Weights of a small audio embedding model.
Model: 1.68M parameters, log mel input, arch resmlp, norm rmsnorm, activation gelu, patch size [8, 16], width 128.
Rows from block 9 of a small audio embedding model, named by matrix and row number. Rows with one number belong to one neuron. Each number is 128 + 32 x the weight over its row's rms, rounded and kept within 0 to 255. All counts start at 0. Numbers have three digits each.
After each neuron's rows are labels from the 100 clips, of 14976, where the neuron reaches its highest value: "responds to" is what is common among them; "peak in band" is the frequency band that holds the peak. Only what is clearly more common there than usual is listed. The data: synthetic speech, music and everyday sounds put through simulated rooms and audio effects.
# fc1: MLP up (model.blocks.9.mlp.fc1.weight, 512x128), inputs 0-127
# fc2: MLP down (model.blocks.9.mlp.fc2.weight, 128x512, transposed), outputs 0-127

fc1.175:123127199064151128135154098146102153165128181117101076145104132083138133166148175182126148096173150088075089077093142140132069139086153145072130126122158092135142117091083160128120096140210134078123141092115146090130116117114076167194096147165122118110073048172151100119138126207158071136177128180115113145120149105086170100141127176139095111150141118116096147144170121144132107117148
fc2.175:147110117162153078102081066137160098083169060141151145127135118171137147125105142085150152133180144155074180146108107137143124130109117104130161121193167121111139158120153100092130111147065183160198166118110103140125125118111121122133121157100129139115086113091174141141144177108096131092112237163139121128124100134180106140136087087127102052110108228114192104143111172144165141162147
responds to: number of effects: 3 or more; bit reduction; echo
peak in band: 0 to 250 Hz

fc1.111:150153161124153139123096079156103103146162103099078129161168101085130145109149130092071116083131110126057081104118105062108105164098169149028130109156154148126159107121123174157142169181131133091110137118154098164072107146138133074136147120127145110149078075130093191113151150143130173164170174089122098073125168127083165182159122186159139102088154149109185129152124150176134086143148
fc2.111:144093114103119153150073100134170081154176136108132111131109138167123105103116182159131096136110170118056149140148135155130141154134138185144075117160222177114182119091094067115129140111154142124127149143132137205130101108105125198108134108097122148117083070174189143089139106126160149089113152105144134122154052134099166109147209041168166136120066114139106135098126156142142117130105
responds to: number of effects: 3 or more; band; bit reduction
peak in band: 0 to 250 Hz

fc1.165:086093122106138096192099125156164114119101085091119170150138106126117218128077134102161111096120156144090186142108104134147099165096109127041124102091149100127119143073117135104128087052150197108095124092167120139127163121101092170117046099156121099139118150132133163144101080067140164088088167147148119175146062138173100151140136153141137177154085139139115102131118131158107160059112
fc2.165:141125118106175126118126092146142060143197116134152097099152152142142109118145154123093130087167065097181057189123125105077159097148127102183151121164110083102114105135096087077124184139118165085151104120126159115124125124149039074120167157102145180151098129126134075115160157182103119140135091105110114127105160143120126137067083113143121159090167102121121157090112105022182097126112
responds to: dry; number of effects: 3 or more
peak in band: 4000 to 8000 Hz

fc1.468:089167171091182131146131131154156127146065103164160117174155111162107174167085118093163150138175153147146165115135076076068185116152152157164086146166132157112165121108122143100156147089147144131160130122118098176146133104069141134104120108071020133081137104174157163098136103153166098151162163141136127205170151076130112146163136141106136079125086144187094127145129125062142139140149
fc2.468:092165161128144086102116125122083146167083150146091146136097102087136107177087120142138111105078147116065128142144164148139164149088130118058151159103159098083133109112121172082119154126082161106131137146116080171127123205155114093132119155142136130193180172182114071077140121107109078159102157105156161118107133158103106123176124157088106192127200165140119153166108220097107146083106
responds to: band
peak in band: 500 to 1000 Hz

fc1.246:189129153190130142168141151102124167161192124111142097160156155066114162158108083136154129117114091139056151166143085095092134083196112167162165085143157143099109174129165134078123133140108104159158154140101135110063105107123159107117102106177135134153137167120103074112066156132076115146087161163115079146142106155111125125173143130116070115079077107164120198101102179098130113193130
fc2.246:119136143192125129176206125149158099108074137156163125140174070087125098105196129121068118137153109145155126122129142022147112136162181101138089131180150152162152077103133133067119133131158108116135095097178115165125125105114113126106076126068133131105157062135116140098145028130121214145111083094137153133123122128062164126128090151139119145164165102109113120106097127136149125110163
responds to: band
peak in band: 500 to 1000 Hz

fc1.510:184107148102182244146085137142190176122110111127136138119139109087140115152119147158127127113112093088094141110108214122142155135173136105061153159135163160124147119113120143122173089184118109083094139161153131214164121112166140115101171090156097140147150079090073144110166173119111102133117184179131104077100119162108149095121086195080150119146103144156115120132128149099112090158152
fc2.510:113063163125058086137067156073105072073150127108111110136116132177139168071096086150119132123124180126079092155082114066139088152126105112164154120174187101137138115153092070183131097121134123135156148118149155146131109152130141165110070124130141122052100106155160138052134089143154124090152160132132178133153117152102129162182158080144167120115079120079080137131137181166154101134162
responds to: band; number of effects: 3 or more; reversed; bit reduction
peak in band: 0 to 250 Hz

fc1.481:140097125084157158104095088166124169124172120118101112113095073136076076203153085189147097128129168158113142138142064128176135120146126090115169124114135130162131124120104099066156129117137168166112123091176142153159097145097107091184168079116094092175149154107160122192124191093182144150118065137161080110174121119118093109091110094129149166128119121167141188073112187145120103179118
fc2.481:099114137205153081128169112099174065157144148091133196089100124131142130133147114114063121075150150121178084131096155114105133163116153148154068119165184116147143116121144143113134181146147109180108164139141126082117121136161096147156129146104126142045188057125135154124071193099125174145112101136107154123131191124087130102095117155119160108087194065121113105157098169067158117124121
responds to: band
peak in band: 500 to 1000 Hz